config = dict(
    dataset='rosettes with rotational symmetry',
    horizontal_flip=True,
    encoder_kernel_size=3,
    decoder_norm='layernorm',
    init='trunc_normal_002',
    beta2=0.99,
    shampoo_beta=0.99,
    warmup_steps=80,
)
Rows from block 7 of the image encoder of a small image captioner, named by matrix and row number. Rows with one number belong to one channel. Each number is 128 + 32 x the weight over its row's rms, rounded and kept within 0 to 255. All counts start at 0. Numbers have three digits each.
After each channel's rows are labels from the 100 images, of 14976, where the channel reaches its highest value: "lies over" is the class under the peak; "strongest on" is what is common among them. Only what is clearly more common there than usual is listed. The data: rosettes with rotational symmetry.
# convs1: grouped (16 groups) 3x3 conv, stride 2 (encoder.blocks.7.convs.1.weight, 288x18x3x3), inputs within the group 0-17, a 3x3 kernel for each
# convs2: expand pointwise conv (encoder.blocks.7.convs.2.weight, 576x288x1x1, transposed), outputs 0-143

convs1.176:089103177193068117138220132120116147116179110095145127132111154137127134108168139140153145160084181148215158132201078112065154066155137154132138136098163127231126127119155133127145125135087125093098122145112136077115125131119124154174169177151185123121155109126136236117171114144167121172141200126147145132151177152199184125165144163129120153151157121114154092110114103076142095169113145130135133118133123101126147117119131097097053070145138098107120111115081123128135148117117159098132
convs2.176:131088133113061091129136087090122151193177114133118123131190119143148115143139138126114096112096104122099158116129167107085112160123109158141053129157136070111116103130086108166121135120132135127163075129120147109133125168090121137148084112127111106178163181161084108188094107137136072133156141136085130135130097096098194155177048105115082182071120132137104091117139061129128119145129143044185175143131112097042104137135069096128103
lies over: rosette
strongest on: vivid

convs1.211:156162083119114107097098121109069140052161165143159138122135117146143099086102128072138125148092102132073094136137132168132130105101104161095155139119091130094084062077162071124173164143097110085126107141113132133066112112134097129217118223094123113126073168160122154122138132134129117120103123075107071163115092179115178110084088115072134179131183188106155131155099085181099084095161157127102163118170104146092120166137053170112107090128100109122086161115149112163130140141150120095095
convs2.211:151148095175126154105142160147112141092029102111122173135096133109147174154089168056127131140139120067194152177075141124145141143121158136075149144101141153116081152184140151061128106155184121131092161154179076150124113104121104114124169178200097107147178189075142116180106069058135130139135181093122111167153142166110121102171133088155133120138124169168163115113078156185129166212140118098105155167092149063108117091173160153097105
lies over: backdrop
strongest on: vivid

convs1.10:063079148129161159136162180151127138155127159151170100066133126151153152108135162179127104151095121113129084087118121149141120083102165156131133132107124109115116085120144114147167109130116075078091097164141132140154148132115061123142138057116103140131098139143121154024117147137186155097158189153130119158096101152103111133147114063074181155143128255103112081132124143103183127113128126132130139129108098119115091110108122102098099203107134137115105127118146099147139151176206186180197
convs2.10:085129159126126167114104114109051093152132135154156110127152084108129140107110126116145133111158055144152148127120095085093197139114145106136130086133137115153065130182158139131123130103120092150079134155130141115088174144084184138107162147116070120117118114112152149122059097101097103166156112209118110006170153159144112128146115123158123155136115216055130126107092144099130156153156093140132047213125127145129127174091116131160175
lies over: rosette
strongest on: warm

convs1.39:122135124150120121095127093123141089189117196228149123100149125201147150169140140109146128118119098089115120148190084152163147168136075150122135084095185151164137159191120117104214134166189090085117168113129088065126179135168234166184200152193112093115117159097116155113132122155147096134138149120135097139173164098098130165138172134110108128091154147114119120117129167124152151097108121122170139080132110139111111163138140143130159105098152131121123128148123173128093205088124164146160
convs2.39:089192144145200167104121070139096114135097111104189143094096110115120172209127111115181114182143092086195185202095142090186184104134178158099075123154098153202126093124164157120101116124167093150072113141118075163107151116131157084115116116170120145094111223130171157079153100152193068139125105139158121144115114146162053114136115088082145096143152140159199198101098131159131118147127098113147085138140078137104133136164098143126137
lies over: rosette
strongest on: warm

convs1.107:099095149141184118081119121090142124075150119146127138163125105101129122102134130100089162127141124136183157162102087177099124215152231133160183255076147221141121072173156131154089091140127048103133088135177130118122134124102084153124181111157133120133102148138130112152129119157124150122128125137123115143091133123053116099182125164142141121082097142135126110138142167246124166156137106130124155119121125124157067111125123090128142143160153123139135133125095155155148141177148129119114
convs2.107:168108176133140143141124120190152105065120148102172166096131107120078128171144112051135170157116135099107198172111050137162177165142142120117151084154077140117138124093154163073068128137154136121164164201108105110129100114085176125119114182132129112122106163106138110124192142096193095058113123129106122163127162092162095130119116134140132173169166120137151079100107182088138144167155163123039059140046168158094107168203144160128138
lies over: rosette
strongest on: warm

convs1.52:096108136121132159129152099121112116239123129138173177082136161137102088155164123157106139097158101106152130097119141172114064181177156101112126150098129139139146135162137172121172060166044141126130111106146100094164152142165193102095161146161114090155106113098076091109126122121127133108089117132132170117128136161145175168162168157122139129076147134110193162153125150105050103111120151094143144058138141111147096124140149128120131085083135073083093135130060139115088226130111155199152
convs2.52:124167133135164123085111113105113134097134124150086155119111130079120119148144139107163114127115176121202100099162145115114137096120150135178143085127140125101158102165086105161168135143086156101046135125094103147135067130161075160112148154099094145102184118104135151107142114119144138129145113149182140161134153106178064085109019156113131133187114099161130120164116192146157200108138092129137110158118157094135087116126164089145154
lies over: rosette
strongest on: warm

convs1.162:085076094110172075169137170120135146187114115107111125129111116154096168178148187105091141086190037150117182128117159078142055098155179105102142092156109084157173152172145125102112135099116180126123138141140104091019105126129097150111113131147109094139078167101116144165126106144122134121116129154129126120112146079086144172093104120151196137124109124125130110139167128134112155088129121115145109117142168203161139166109147090068073156186149199123136111104092177177130149114163118089090
convs2.162:118149167084155109077130101120150138122159151147161135123107151149108112122103112172145132128099100104127155112117106166113179099160179200221121186089148100149115095128126124130123164123111081150138117105137109117129109121140094214086113135139157184067135121074118103115128161154110135084147137092065156180143124110174084176139110167126096063120155072146110106107130111076142153143151107149111151174115075144165097128116107112137095
lies over: rosette
strongest on: warm

convs1.67:132115139111128084110153132178099143134150099100184216077126109131142151083192120168141233157134107138158124086128078074114085066116138120147112093154110158128103182157226170147111130108142146130146185164114135120101133133103120117146133152097141108110134124111073115125207120144156143159205167212115124107157123100108140123109125106183122114129107065067140082117106098059119109111112106067134090128160126127090111093087159127160142132151134150161130066134160103087139116120136148152090
convs2.67:135115075094164128007048078140108111170106163180152127163097114047129086149078117208093097127128104111087092066080135115125130011141100128138112087077115087053134180091132118156128162073088148121088081155145092133086146162122126101117117094159084123139147173114166152123128115114103113091137139105109148144127093101130138101111120110139149136111099074108145112177061121138088111070109200142115152192116050144119155144142125145119142
lies over: rosette
strongest on: warm

convs1.224:116111123109129099166101101095215054171171194081104071058104137093124171134128162142127119128141121151107097151133131151142130132090097084071124102133158154124225024158124166086252118144124095104136112144148135147167144136153116098157122091154125142151151115086124110110109117104141142153085103119136095112161109101158105093111113117098147145124141137090168131159103186098146155124166123122077157153129120128097116101160162109129218133137170127108118156134138080186114148109175096114085
convs2.224:129097106139143092130076105156145090156126132080175106070107096175168087086093150133114121145129068126119134117145077063155112149166091128126110102154071149122158108106147111144078106176108114156152133140155137105101117064108086115156141141120175148175131107194117140099118117124129100138096146206138131089134131115117115125126084091118142173122075190115106181076111154081095120114144195117094097143109118071091117167105149103110173
lies over: rosette
strongest on: vivid

convs1.96:170114145156151166149210119143120109148129107130093115108140130123170127096144106066138122169111167151143135154162107169118128119119110170141148151133077111154142073112111158120152160143192190104147193117194118148151120174091107129166141109175175162133186016153128232183141158165103141146115116066116112122083151165144183113100112111128128146120115087114190120150160139173110172176158132117136154146215170152104116120126125165095073157127142129115119103114067100144113091111111105145106
convs2.96:143137127113143117084110169121143114183169099129157118090133118130105119126067119149104128116102096084123106098113149090138177086126146121099098130110190126112151107059139084114079117132112080110151086144088167092124102211140107139140129132108055076132064127121144116119143067121150123144108108171101110140104113143145116121166107152052136100115159152148165064146106143141104155152156112098132085058113084082141083093154124128114139
lies over: rosette
strongest on: vivid; nine-fold

convs1.135:146058111079116107165082169089103103103128116095092109140095174090139110158071142189161153172093119187145123147162135163115120138130103095165137109142097092109069115133113131128156149181154125153141149080147122160130096127127119132171112144140078128099131117132038104161178156186150119096165085111219169208154108083185112082160179076156089132157171124213115154138119105118123155136141149067124119107094128106120085134156147096161174178150160170136116081096102112123140154144131116131148
convs2.135:090143117113091175093072126129083087197150100149155159166169156123125164123079116105091133057136146133165102150155099169094142161144152119132152222123103138173160119141127149102082180164131089179163166157106153174152102082147135111109142130132132078149131136094039130046114097141127130151114116104116098162158154149141187129146163098151102120116137118142155070161107119110117170124080123113132188158138180104120106088147096111088081
lies over: backdrop
strongest on: vivid

convs1.106:140107136126102081135116112124102114138134194147142180149123117093122101137115106151112187137154093219089074056096123115160121091123130076093148104143103145098150095070119078138099140155106100138111148129108150145100195163183132100110179119156176139170173088116124127103117090146130130090143129157142069121143160083134165116073129131127143134133119161102152100090112100087145115213162167109078000114122085125144128147118146149162192121114138170113165094133183139155138126113139143108212
convs2.106:124110180139124133065116132204091119161051150132125154129129150095146178132120106155117153154118120130171148128096085110150108148091171104128110116086112086119110174117124132101104123093132122150118215140176162125136140143136141120053080145156122156133130133104175122166149118195161194119172142105144090108153103104155139141139157103105108141152150075120103116121118195093198152137084076112135074119123111136130185097171168151131073
lies over: backdrop
strongest on: warm

convs1.158:178174165192013200232114091122126133085138122107143163112097110099137145101121103155075130128133094127109178088192100098120094136101108118134155151154110130135144087147104111103082108098110221138166161152125120100114129111088079121105121146137138120147144126114106114128100094140172121146140164120097097129104171106080114158115079149126148079138135164134120132104150137114124169203134130130130110128138154175164114151127151219124073132132142171051146165128122148179183147075109183122115
convs2.158:170092126154126180106095122112110144124133095194190109148092102121095129144096153166104101156111115075109154096067172119132168104128123128144084085162147123165148146158136151144072114131108116142141157097108118172134165126151132171092166128105137085108151125108132110093163128074100138148108141070113139255133150109130101100119129153182121178133102158106156152154128128149150147109048128093144088145174093131166126143182149103124112
lies over: backdrop
strongest on: cool

convs1.116:095127124129136170110130195078136108119130115117116111191166141125135125143085104114081149133140057114127136127062107141134080104164120108093156097096128191060130071081146152100087160120095120105124129116127138117126106143126104124109133075075161161173123126149157172175128158116180106128051131103180137148126123160149133178149096129167115150120140226092042077132148091089144201119104149133126062076129143177114080148095145060131124137145170157119149199107103113165088131111124090104125
convs2.116:109173149159151097083157141153171123139157119133144155113182133134128166129121094153156086118052126047153108139127121095152178139150138157150128118129073111150145105183182187163141166121088083178079199125110164135151156140151172091092135168114143122112150101110061098088093083097170144114159136077151117138162201179137124161175095191144133199170146130118151168099128158183195251126116156095143079131150119095156186121169205255175148
lies over: rosette
strongest on: vivid

convs1.94:101093114118097059147113105107092170153161130171118141102214112133139130086142104127104151105174053222056133089109113137098067083117116159123090110122122091110075092054126118100088120123106105082077145087092143163110114169149142155139171115141143120117139101139188154107144107105109106114132131160129077097166141107172133069140126098170092153080134170087191103115140090081167090149168114091194097096091097125119149137129143130091206102168105116119140145125180093162154148136139115139122
convs2.94:141143156165158126074165138141165127136127144118142146155100067074080129130131084134249121181126176130191145159142132169117112131176155125103133124123143141186168094096143151175114163129134155166099217176155101109135154142156195141109130179094121167129136096139093122128159152152154187119125134114176120145189170115167056161108140118102119112163173123140122118158169139101152107202151146155112069101114120173179159122143194160181084
lies over: backdrop
strongest on: warm

convs1.35:135078145052187146134179105158111089125133153109146128103136099172134124104113182121099148163127123166119121194126106157140069081085093119091126015223176065195092140125097080162184112160133126108103129128123113128139125174104117157095181148119157067096089133127122135128102122103071160119143186127117117126186140142153139161104111116125125118104139110092158166121100138067069104125111149143110104147120128178122176097173151045085102112120157157103106181119166137113102099134135145140132
convs2.35:111109157134128136115081133121105106104111144133134168120117090155148075158102157177103135115132138140181138187131131109125091140134112143161148129132124172102126130068128096207110109068130164169078136120148135097114097141145168126170091192133053160161117128113157173153136177202129185093082119148102169135147184108141107130120080090082161099139157085105120179129134179115144155110100209111143134136141137112132140191160092104201042
lies over: rosette
strongest on: vivid

convs1.71:151117151076077155063133106093087094088163107091142135187150173148071159129167167183096117110118039132130080174165111181119113128102125088122106105185186091159131131121119129118106139142106121137112109127146017127139099122070129137135121122112180124111112085091157109088107075098106122084188113120128092097105108069145117053108134090158110144087174123180178134102091089112139132084122093153162105137146092117068144100156163167125165121142126110119158100143098124118121128146193120127189
convs2.71:143125173088140119128114120126147140101114085092136100173079150131118126141082145133135160135112109202136133172109137091141186172174178119122081067136141112115157141124123120119139127109171150080168129141104132079157125124131143064105094226090083088116111075122080148101190098219149121072145111159150126090184139146155080103128171188110112117159155084175100140126124121131184122107165124156097105110158120107165099082172130116140165
lies over: backdrop
strongest on: vivid

convs1.137:155095182117107120187107087164105194163108164180140108173041179091068161227103053112147066096138115118125111107086094142111109126159168173111154127074151136142186122125071145149153100135138118163080121157129050179139143131117163154106147133173127130140161162095123140196118062131159149108149143136117095122097117124134113113106122086152146082116196101137097145137126102137125076133151177109100109141099150122149120144160075145137150123081169164081141167135111129154120121132190113138167
convs2.137:132109143139102074161096118116155108156177129134096123096151116159116072175089141111074165097150086039139131158115129113099132158179107109118140131100133125131147165149153145103127113126127154116138095166112110122147101113117160129080135158071127148121144080176090139075166125182145164082068091128126107147150146143140077129137080080125077110068108125169190121152135129214094148106162123140143168059152106109140087195176146098205138
lies over: rosette
strongest on: warm

convs1.247:048119088093191162079131111211174127134093097111056125095119111121108151102170136141141159118078098135106091158143119150096091136106134184100151128096095138082046200134157100126131112154097129122120089131106123120125106169102118149102095128147147129117149106110150095132150135091136143119121091176139132142129125124149115124058152131177157110093115123120116144117158104144117164116161160130113126118179153071110173090176035068075060098101129079212072110082128081104164121106139132101080
convs2.247:181096121138156152132163126126091097095096093105114087174089102139115184107137181170173067193128104156152157131102106134204147080135090107139140137092121133146091133136111139102171175138150045119130133163172121083118130101173135161115125145128120144115119137147192138113187151108138133129078121085114147084130127124147084135123176121097153041179103095109113092154135178144166143149147087163109110119095115145139126163082160148104114
lies over: backdrop
strongest on: vivid; warm

convs1.132:255120167127139101129025097136158134120095141135096102184097184113122102120022113090200127183080152137165121120164131183150110158143086105120109117126140133159095102116142163135111129138176101106103131148136131148177113126125130121127158154111128069127087170124153118169108148124137102129164141075150188151204121103075110065077105096127130142143153103187149167164110144111073074121108101113150138147118121124104158160140147153123207141159131147143130133114076143134134130111120128080163
convs2.132:111036188166118095136124140198120059090112122191085127120106125097118041176159140037129158145120102131124113126161152104105141071175170131152171162104120139200193161123129126138155155095129146103142126158096118058098121148069097107159181165121153133120137101058087129123141113128100186103096091107163152102162127125111168154186126092165095099150138163144080022127102124140077125157124133140127109198118166141117074155110122101176130
lies over: backdrop
strongest on: vivid

convs1.212:142091153124106112129130124111159101124136142141132165101107157130089098131076129072103098101091113134097111112097087098089125171121122100101179081133110069093112138119145148062116176175166071093149090113087023107080174145062125194164103148132141110037128150127127089162183142151141133136085157137169128157143139128158192161164178097150164169103161150064120128128089134124161140137108108173119150176200155111091120081104124062131079137141120179118083120084148122094113142115125142149140
convs2.212:124161144130151137122094105098126088113101092082130152149098120138099137104094117074102100110083137099142147167176105144095084088112138111143100092115126161128117074109113132088125147122159135078154212105171081124112109127168135122053140095091176125108133119105075128117127152090120155138130123109124141117168145082105068095088064171160128165102121088104109137134105129112139097084053115129096073109167118151123062122129138141112124
lies over: backdrop
strongest on: pastel

convs1.58:175126130147094168121164148140136121091174158114137105136172186135107121154137161166133121114143158133120099112162152143075179151201194134114074119117088119072099130169141162142133111162069148110092127166116100119129068139104127150138101132126152203185120064180170198196143139162141170152098154093146155182160146154105128087138086142119119144128110148181153184164098153181127185144177159202165178150196134110095139101090132133133102160119070110162115072124110086138107125148109130118129
convs2.58:114101119121130116123117168059156104093111090127122167123127127182190100132164129135154111136090143139119099131192161155091090108091151127169173162137152113108173109119200101130150165136092117090063161140069164158131135172150100118139145104116084155123159150047095085113097105090116154183070154117075114120149143172137185070094128134128141076107192159139164089160117122066122151124101108146121210106139129096133060132109089088132090
lies over: rosette
strongest on: warm

convs1.72:195144155165008212135203144108105117150124109098074136106115121123128135105104148156100136090147133087121134132154155148153101116094057097114145117155109091138173116136156118146127124154123148120179137077158163149167111115112076126043126094187129101155155076100145112159130118150088107131167136205130134131150104131163105125100160141088135120124095111104100129128126135124118148123132132122118179138148119144160131135128110144103076161195157181032207130173131167161138195126114141118058
convs2.72:114090180125096136126191191120139102131138155117109122117176128112114120118235163151100104098153164086111091112122126225089124176128114107102192209099150116150126125099121104135127183131094129133186058148100161098187148169201119163152222089124221146114113115114127144146121192107114048166130117099146113180129114104104201140127156098145115123122109126098073145130083100134120090097132115164130162105121168140096112150135094115103087
lies over: backdrop
strongest on: vivid

convs1.54:080172077196166158156187093107099136147164131171110144116115158152111140146149176138153148137090184176149105106093132133124115083090091109154088174102160105151151112165166132154176198177087093139119152121150164160067115133090135146125119149137114092118161078132060068097119112169110130097146131137100102091114106090133111098097186128173103163143106127111085069151103093154120082110091135106101105110106127165060193091179083117108180104100077107131141156174106117141113130107175117122209
convs2.54:125089087151208141118111139084084100151092113129157130198159105104139101105114149116171099178138126151120116141187137160156081109079181077141151118164108155138119126192119151119105171096139179130123130130176131144124132107069133109129139124122177118151112076135223130123109124090114153100112204085185123142127121152117135140125087117180159148088095075144086072170098169093108087203154075136139111099085096090105161105126107177125126
lies over: rosette
strongest on: warm

convs1.112:100157140140135110088111156160117149157132110107137126094109104131139110135124115115119160099147147117107097145081121099097105090113095202189210242050162180144148174166157255094114215128147174123155179084132141121154165121113173067129174177116104123108091169131142150121136178136171166125118135090147113132148136123137106134119131127121125113122153124077088108090152123106101073129102111099146117095121120139137109118139136105111112106111060045108123124091124158117146111162104122115119
convs2.112:128114058109099105173105114121110125113117099116120124135086103088169099186078095151086099068152126086107060133099095148089118092085121131155081112109100101084126110112127158116076101073101140101066074104079066136141077108114133145135103082084119107117161120126163130135104128103128117097098105140140120176131110120092059141115149155150112172086066086134083118112096124129113119111142132147093071143096089144136126147080131119069141
lies over: rosette
strongest on: warm

convs1.222:113165054133120178093167140134080094141174092130127197124102136131115097162086120120162101134122180077173107136136084113161138083075122151149115132080130131145087093102204130124075168122120078097109134137104072117120109156094107161118087131141108083091105138157059114115091121110093180126105083106109142108100120184072190132085150150109122110166099126059137097150145104092092101161162165139110112113087192115087166081106103180133144108131083168172133072145078118132170121090071158118149
convs2.222:121184186128181143124093083168185155099124151134116153140069183125139128138056080140114147169181146147160157166120128165138169079110137098082105165126096167133135114167136154099130138107148159127119202148131085145154089138166214091104143174137053108128151139157165131150165132210184157111209112105099059064141170134142097169128082162085159125163094105180098158147123162145190148152157118157149113159109122121110123072144083172231142
lies over: backdrop
strongest on: warm; cool

convs1.130:086037089066185052099082121121146126137119132103090090080090143118184063073057120134094138134122131119115166147175146149094144140148110151154161121076146144159086117136095157138127100147122110166104133141152123164111139136083087134144133120082135112097142118101105131143117120179171103146171110129080046135075143100116103144105127084150119218112171174101075141087122096100109107192116167139074148181122122115125114104154115051150141181154172129070170125131110111168115154112133112146144
convs2.130:093059192081163134137136157136193115132099110114121088165119111126151072119154096127089116092151171152132079111165167181105112127161164039119189151115097124127100155169092067080098180129113128144159104125115145078120166110190093134116170111059095131117159113108088150146159159133124157151104135136105140150135153105156122122095160145144179216109153078128138121138211143149075142132148176151107142126127114161146152107147133109224098
lies over: rosette
strongest on: warm

convs1.281:141114118103118163139147163137141147119167126130075071134155152123118094124090123147095141111170131171115186159189125158052151161176091113086073076146103105127174124121127072127124134102174134164126160134094142119041131150150107138118164115091099119114121155148091142172080084112091153091114142158140171189176084160075140095162132169145094163158134106154140142092115123156132207126080096113169087093101092115094075098189078059112149114174159148115089124144076116101115111164137094106191
convs2.281:108142142143137169168152160100147130180130183123113128206157111103089076085145158121162103125176197100167158115117138184152162157129115144134138147090070103135143130140116127120094181122146078132167141155120153166201093119199155098095133170138204130113092100134098139091131166188179147144111140091118132133112194064136167093122154093154125150133137091085092154087125163070124223122103167081143149159104117106121109129132152157148122
lies over: backdrop
strongest on: warm

convs1.45:120182164148160150139107085145148125096131087078140110138117140088153131117142104212102145102106090139079148141128116099142113126092140111118128101116110083091072049096129156160136072099243159150163179115131176092091136075101116146090156122093105115137121128102157094120194135129114110113152098127085179110147166137123103076129104088157146147124117153073101145145193154125114169172116114135135117156117054128180154156124140128215154124070106064130043125102141147155129149114133160098090
convs2.45:076089159088165132092130141160175149098096122137145112171105149137095171125136084163119134096116096108136174176118079173146109115097139102068100124107118111114077104123151172036055099126143161180111166142082080118123080131176122152120069109090161166082138133103138077153120103132146098139072141110114090125171118058132134117132184195225048193096098155119153113101099126088137115133076155124137113133102118152122137069138082136153103
lies over: backdrop
strongest on: cool

convs1.27:116086123113089195133161191101104114110159081152164155095150171121104126118079121159123150147101116105052114174074008111225072168163070117074091122133193113170178150080119123131190113131125089107100155137130124142104144117110127122107121132090107113139089110178147166171111100104154140161131142152116176164126137105123079116115089139133117133084147154114097115114137098112138144133162108135090137124106083114075070145211082118134145184141172122107117123086120137158142073110155106125132
convs2.27:096118162179135113097167118141109099112125108114135148173116114098115106152074186192096136134079130109124132176101122166126107157189114189120097138143085099137123155121141115132182077094121255104096107135106109097092073133093150107070099122144049086086185080143145138122080111113126141166107139086169144039160139105125138131106157170095166084121136098193137095097150108141162088116117142101106111122126111137111119139114152114098077
lies over: backdrop
strongest on: vivid; warm

convs1.239:089083145097125109143123141151163086146140103153177154118145123121145068116195110144168083147166089131154168148170128132135139156173146120171113115140142145154131142128110142139127168149146099117119149152106143197151125154171156154100141111120098174074156124089152185154179193149198141163121112089117138140127125172154149118099095123107139158172105126092172100144137101178162138124122087125130155116184134114173161201106143149159117157248128234038182134167087136111102093144108115141101
convs2.239:140108153117156148159142092157144141162077112167084114115122159148097110116120157139156114096061106114131145093131070128157098157166132120109126070112162088132149144123142125069103100169114151121115115114108089146097081159082102157158079139133154172089190137190101114150100143081123133141086115105129127181126092058123136095105106122123102165089130057081151100084161107172101109166118115099154146128130171113116112132101136123149194
lies over: rosette
strongest on: warm

convs1.100:093122130112172100110136089143128095089166141142134172139131133135069150120148096112124147075140138138168095191090103177135158201150190173164149195080162238137128040133140119147106094158142063124121067108190099150089165125133135116160133098141127103137123162126108139109133135136159117120081127123095131166109204147097165053120149139143123142105108209115141092160174197181097148115202127155120155167167085138118102093162135154109142143134136140134110121130144150167108124105150117131163
convs2.100:120124187124141138144168102158123119120114127152173189118154091086168126171131123109214185175132112122182161158099103143208168139197149165108139143201119150151169091094190175118128166137197120188192148179127140121156124099155159116079116157122135149156149136116143093124211122062169150091117104150151118132133156100164146155167130099160102120177177184176116096132082184162126145157148107138135129108128174139114112105177134145155132
lies over: rosette
strongest on: warm

convs1.244:151105144113131091114108150138168144152125179179154115134100130106111108103142117149141136163105169148161091187150146174088147173149159147113112122103185138192138140117160121143138152106097161108122098147114100135111113133159127131115147111134120162172176107151101173099199184159255000170175184143141152169124152148137104124127123135112113122133115135141158123084110128117134141114142115098152155149123144079134100145128081095121123167142168203052127128132170130153074071173159110089134
convs2.244:129095148130131134144119094132158091158079082080107142124206099136149098120125121127148129149122126120143148083176119140148160204146122097115123115094122176104164047120078129128091086163132122116201153103133167125197157190091142137136115120078085126105095098110138128153101090114129108169118073083151148138137145140111130111133137144177143139123194097135184104101193093079184140127079182050116098157126121094145143094089094137171092
lies over: rosette
strongest on: vivid